A small image VAE, trained from scratch.
Model: encoder depths [4, 4, 4], encoder widths [80, 112, 176], decoder activation gelu.
Training: soap at rate 0.002, 12000 steps, batches of 256.
Data: trained on abstract colour fields from 500 small random pattern networks, 50862 training examples.
Rows from block 7 of the encoder of a small image VAE, named by matrix and row number. Rows with one number belong to one channel. Each number is 500 + 50 x the weight over its row's rms, rounded and kept within 0 to 999. All counts start at 0. Numbers have three digits each.
After each channel's rows are labels from the 100 images, of 14848, where the channel reaches its highest value: "colour at peak" is the nearest of a few named colours to the mean colour under the peak. Only what is clearly more common there than usual is listed. The data: abstract colour fields from 500 small random pattern networks. In brackets: how many of the 100.
# convs1: 3x3 conv (encoder.blocks.7.convs.1.weight, 112x112x3x3, each kernel summed), inputs 0-111
# convs2: expand pointwise conv (encoder.blocks.7.convs.2.weight, 112x112x1x1, transposed), outputs 0-111

convs1.12:494423518451509502592497478498441460502536497572517516513482476539521528449499551390537528425547431505514410450499498538492571534495409463469462597487497582486475391472519553526454481470494480456545579448526517489553498486473522524577463479469452428610487545500424467595536505511396533460425570575598579474601567501487507539563520537394
convs2.12:565476542481512511499481505497616528478448545424426479514502621501479477524463529552451543540478576590579503509508462519478503530505486483506438486531504536603497531492530463463562470426565494443436520468573490626512577457507464498507510500463488384510513481486429412516412438496515493508511480319368475461498531595441514505456540516555
colour at peak: purple (31)

convs1.20:443457597590580528434500541476540432510574446469597558492557576514473498529608550589546499490512545418528539545406470471503536564620479443433512446575491537494504461486497554504529551455421537591505477536477442504437587515446511549464552454459479455563488595521470493494547568498551427501466480446542573442510539539525496449418474485509
convs2.20:582502608607525523491504426483498536569508501496495513471460527444460464459481505512584569563458450430518448451569526422492473565615513604517474457584594530500481529579536542483429569492542488488547529498544509470574432495478507447566587527509512558434527459525536496450476475420533417413515415556593457430495509536576420458497492495483
colour at peak: green (29)

convs1.46:470493560546524498439485503506426438433514514526454444567491539458486466559452599460537519511565593483418525496528505574519592528548549464464475465387547533418530508470571516485519381521449502546493452460452559459444470523562574545526455480513529484574623493477485447470552456610556439584512466448475516485419408596529475445524553480479
convs2.46:507482531529470532463524588504486491480449338555483510483456476525526539447509517456461505521473454475502464484501492525519523483487508581509451465485447521475513456541481548501502492443661515364444445425560508552501456522468521498494493585316505390485530533471523509460582450478510456459560426410437572466482609518489485494514598502510
colour at peak: blue (39)

convs1.10:484421468489545473563527529507503585525473525569422489548576491513473438462555462508532502470499521475404573467568437583465544498500521426562558470461586547386403489456425466436470472549512516521453548502454494501534492484436527578532531481387576461649498517595490479526522594546535498502584446578529512433483474543478504484520491469405
convs2.10:544593532525501454499440566501506557552506568501509547595517552470458514544521471629473516552500455459532585494445510458484433506536433519479565596478489484474481455577585527559536489464536555539494524569505540408590526509474506559514481453527607564486490511474513548548584542554491485416535541400336431504511423523468507519575470509443
colour at peak: pink (30)

convs1.81:464559510513466512523576435563442549435487536526438489543480607464453478589491493479541526522485563490444465447544550487445501526554477507377482490452421539380512540513555498426553480522507579518486560472424423500477518511560562563466419449534531511538541440490505463432525524626566491667553493500483444538424488562509495445442542470488
convs2.81:506481483461511522497535544462442583495482670457458523461516512472492514523481489471537476457489488501527503524532514509526492494410531517542489505489583451497418523452548635460510498463392502465476522489472463621487401500512533444540506571514544535550417479517480515541709413433501460488488489601589490558446453456531476546513503525440
colour at peak: blue (29); cyan (27)

convs1.21:564493494527406435460534443511540524452493466468459427437418487484495452520443485759456520500480491453497478467556520497526566475516583524493566503503500531519567502590482558437582578510447488507454522544492526539392460431387476463466448482520520464603485553526468449554514515504503567482498538514447556436501497560457470523529519519517
convs2.21:450451596496452476494481477504515602431544482388569549474475443526484509530546496469562522464476436523451480500494596480506459489394487522478503610511535535529581484537525383498434528595463490552489491428541659505497510446479469521433531581465511395488481503449558535382480479492513452520433539507496531520565487387504446439509459468487
colour at peak: pink (55)

convs1.108:634575436481564454501501452537481495540440504521461535459471469499489539519555530500503637447509521575535598488456419555496462501515421535433492525524514489463509565452484498506514515558558521450522515507594471526448437623465439550501379509475576444525546519488596460504486438491406480480496589488492537615524480550486488626436493503532
convs2.108:462478560573478557442361497486429479526485436532511558513641559460475460547448471520477520502547529516490522423416506592589583443511473546425538575505469564559390474446482535499465448486602519515498533496487464442512596462478579455442398479515530506504550460493494526483552597483503483428520510490559494583510471457569496571462500441529
colour at peak: green (30)

convs1.39:468640555425553457521436478396466439548463528560579594499495470645482496535510445457546583465511513487587537490510539550531506507556500478463508401492533503450530525469526505486500483462521496474527656529537469470473518477543505455480516546472488451523555500542489445546459614533485501466545509450528497610518586493561580409428552538448
convs2.39:444460599599460448484520464457446534551472423461499473610596491501515526453496456503566460500483444471475577511520481485623473462572480501605508555531476447499452471449471435540464477504503454573523474417449444475548445530617490581491470443583513381497600529490625508493484463464506431470473492478518521567504448417496470537469538535491
colour at peak: brown (27)

convs1.83:497451435445427552547604427534525587529474483471533448490491525526458563527567540510485443443515490446462445476503487513464512574517493563529437596490489630462540511500527594500515411478608505544481589494550497537520452433487472501525528520419528466444544375475553535470542509520481514475393471483459568494489599560441540503634491544440
convs2.83:592479346518478479455523522502563495563491455487517521474505510452463514627569497517341593435496403541477494511483485469483538522544462453471531531539477462425586547506406473550497516458520500469458496533505454515527568520545566539458541579354440434512484517485475504471499473487518476513443540447573563590435468500453436494468509559579
colour at peak: purple (38); blue (26)

convs1.74:485566422422563471532467463536490491506486506556592573565508546455513517544469435506466498475473489521480570487480655572501471448447439477526420539589581554536512513503429536565557519545598538557484594444474578532506494499446468433536547414479503504444436556505485436550389575551517472497519472581498429449500528501501622530460485509462
convs2.74:604505605561532417489464445548529474417479430522424542452490544492512512443394505426556482540532557522487508485530530530485542488489560473504406461509514584535593509487491467400448542475386503532448593496541555542503518531452526541586627495551505510500495542490642574539468526454526510540489528515401521505452482468387516528508515521527
colour at peak: cyan (29)

convs1.109:569464496498414492449563503487515537506453531585485482487476494466407483479544506466445541557489513509509456453501447504473518488460494477407497630494433481484445409564418567521514537462559637465520536445516498601498420601400479504470433516510533506652435448526524484484507455537563576442492587576531462574460563465503499490472553501489
convs2.109:440512412461556388532529502496596517446506549511457507504532493602493512493572472550588499537465561434565487565466499518476471517436522391469548463561444443476512441517457513574420544557531525508490504471526609519452531527495545474543458540430450499498507516550535492449509431609520500580484492433475477467575681507531525516590544489574
colour at peak: purple (32); blue (25)

convs1.89:498427496477516590467610581410511494499425440474476441466561471527501499511507458424453494503501574503496478528532474552494490546471518527557536522530630587485456500456616580458561547437681494479535482600537532522495440449459458393465407417518489462524524474468506522524491489509490460501457589491556474523542493453441513495566436458493
convs2.89:474482611520452510544502451517515525531485487520519458470441502509548501519447453591513492567448440487461549479419492468549550463606417465525564485505519613500462544523502489527568519460505531589482435558533505463497504476495501524656571443490445549534564452485546480455510535514447486497528507428691615451559535414529485515477428468456
colour at peak: cyan (26)

convs1.42:341429495473615525539596441457478526512496487427519527524471527539494503535441465473517527459534510518430519442465473532613528446519518480450491451523488521479511604525487446470444505584378462493509510494436475619446470522446541544501577436543582456398541461475481551524543493535488481610606485505498579439543541564493559525511492520476
convs2.42:585541475560512531481441472566479493654497464436552512535478508492485566505455586492434499480545451540550482486429510605526492471549515533539511684421473507531597560389506506380506497465528578507550585503553520479455566533493543505519509490536504543504555443507441525510415505473503557502528543437515523450528450458453413481478510532419
colour at peak: green (29)

convs1.41:567527419466518489520528506591490510528465601548413513509528591464518493555515488461514488507502470397502511538460534486513499539488527462471521497444488529469522530506515432467402578482431457549453497459404463594490470457517593624458569521528517437502559403526508447527602534572461547444573464548485491384352450507535490554510528544542
convs2.41:426497407473544500528525520475450483562486651399480516562492511504489437549490445599507490518492432479473488553422502434444505529508492469460599489517509462524438420523479576422482534590381465534531549503422529487557490518480493452514509409540463562520439474512518486473441543433488561523425536534676471496536460471575511490537432512481
colour at peak: brown (27)

convs1.19:500555476515496382457406495497433504470561536553504486514531496501576490482568572500485608483537622555394500516517646591544511491569408458457577433487496539505459462438484441506402454494474503505559527468548561463517576569581520523473527467555492485536447537492592518467481490574468462477486558447473473463587499462480506508441438573534
convs2.19:486500619567535512517427446555488555492556542505565426499471492500464522406509508487493541473460529498507484468453556559455507515565469559456415408573519476483418485567554569499536558508510496635547540510409516602524419552467571494522467534509453386470493511437489525467549497565542615630464492546533425496531571485526498511459568505491
colour at peak: cyan (28)

convs1.49:482554513482547660531533433452543493549514439532508495463520580543480487553469601554558522489348486532471509481538585530558440503503465501445461417580546519457512491460605453504503492416554553440506493485490560492509523527544460493510604519475480532458563570443465471627438392507473461457497491511621552471520531523535509464529454529535
convs2.49:478539438485472542453492486506608477475490456418463451479510509490513489451472619499464492501468584502497518509483491581571556547484414474506484425491486532531519602539499449492543553425526403565487485482521545520462610427491468500535570451537527366548636405493450558506591568551539595516483458471450530491575528490455482484490435423460
colour at peak: purple (34)

convs1.60:524518506493520575457511498482532488450549479511375507544565468457487599478471518515477532481471447515504571515499374506495474508539480666430528473513485544519593568500434593539431479498500605459543451582537517465523474481545541533468621539637482522638510482501469514501449502498520567510569488548488467531502483492456449462515520582412
convs2.60:606604547436441476558486558583470528512471552526467488471363474421512478453553544418486593483554514503500545634460525523556509513559412477541508574500523474454639524572552461428455461495428469467543548475497445413516470544515473465467564484390527503523499577528583513517516480510516505512545526435466490538494504545534451454526522554561
colour at peak: pink (27)

convs1.15:525502525449505474481392499460419569491510570564541440568441495554463475535549506495534463452480473455469555477551513431477478555477574497494438447418439583524480559483585512459433529527489515423453470509437516386525481580579491491457649461498474521502549533435499538498444430574483578538426484561550485553573481583490612533500547559469
convs2.15:521505416440482560570527540499571503452505441475499495568565602555481486449564520534572544483469507474510504543559544528498520509472553536592519469416515472444557527544496580538464510435418512436494506570558467565515473462555555521522554580614399475587461478484520521562565561503483515523556453474485538545418632543522469441579527521617
colour at peak: pink (29)

convs1.61:469610493477491498485506488354524514561508585549482539504489430465474524459507582436617549431513445495502517520500528566548460501506523536431508558543517503505476520627443536555538484619538518609495611479551522450420543460426478502590564481500462556547539564562516605555506419492518489450519509494442510513478519551524488536429481422481
convs2.61:440451549479556543487509538532478519472463484457527453488431583554448545498464488576490518525462460554520514560468520442427519526527463443451392532451450528545499697411482567514425487503443453528452593457426503541586513486533462508472415525612606444487468443513487483539424475556572495481419469546481573500481476488544536508522578486501
colour at peak: brown (26)

convs1.97:498490510564496463516441553471569572481491533559510477507527453469411528507455455463565549571496454504488514406467412436466527575490518504522539479466392422575469491550568309479505485535479446492504451585476521408474535509560535541548446473639523516519544462499538607536452463481563452539536482462468451486551476492534426560471514429548
convs2.97:457569617425509538506515473455530482447501476571561412550476446474494478461453481591442499531512503482495513501454520503499478459532452613505438482526395502445627566543453355510542481482471492472503539548394491418511527478465524548453534360464494508551536633521448467401420505525482525493533548518500437437500462490454540482497505465480
colour at peak: cyan (64)

convs1.62:515492475430509461543564526526510538453519500513536551542403476425561589585461452436475548472529527511403527480467544433536463531515514546470505481505543444469469555466555510635473469446555457588566593445494543466514547481462356557536508565449415498539489540490525472539549440467496495421616584467516482512517603540440502495570562542467
convs2.62:479464506436499558483476548529534486399497585503409517528517480498546507444487508465504532534479474554503538487514547445431576508434515519486567585503588442474504481475511470505475451493522411500430485626587525595507474497477379570466591476486479634534393518432585567521459572490510507544494505470475539532472581437439529620462524507553
colour at peak: cyan (26)

convs1.29:453557467458461572586494540487438503461535515482607483605553603559498486508472643518553495470449418545520453582559501511528451587547517458442524539474526479495475467488439544475498530497388511505598437569508498504458387470493503462465565564484575530502504523487604455481522471469423533508565471555604516502459539527510467527493417562436
convs2.29:531523501536471528475465486480589443557478539490481568466475519527510560521619578503436519491553589552460492518455458433400574481498600516450437507463556518541418454527625529433452525505588500569472425504515450489451556535580532525511466442422552497590542503466513487499509570515464541536544475550485642512431521630483492533468534492539
colour at peak: purple (48); pink (26)

convs1.78:454470530471550506422455398623479468477531607507480529517461488498510497520606452584540476571413466505507585603508556498584442495508524431467463471398502412491483625532454508456520535480492512491515569394456469461494476511558548532525427586447514536562562585541467499569458465547502459540517535520496480409483497548505442452564517547512
convs2.78:468551366524529475404455526468485471538534309509513537538535479486428524445516509494466534482504551562470492469538575548506488490453493612474447499556462515400494520462524468507466564546503524465534538538576534381527471511522484541486586533363547479535561558529481576600462505495548555541491500538426481541468512593419532490465472493538
colour at peak: brown (32)

convs1.54:504637523442498506519462455480405502575602536545509575474443503545538476488448552470472476425566538572551544509594518488399452454482554518508492523501566496521420522414475503640537543498607572638486563472445571467520498512535472527487596518500525516448520503515498511533464504506432444472517504447468454531571531567567506472465526587531
convs2.54:488511470435427526551485494579472487468534562483573494541449408486545431552416525489558527516505492439409520490492507491541527504456512472523475508492454457552605498455551393418488473511422516512480454557443488466464426400485519517535529467456494477402437455559420501436566654520504447579543472466356520552450484487407504467474549516469
colour at peak: blue (30)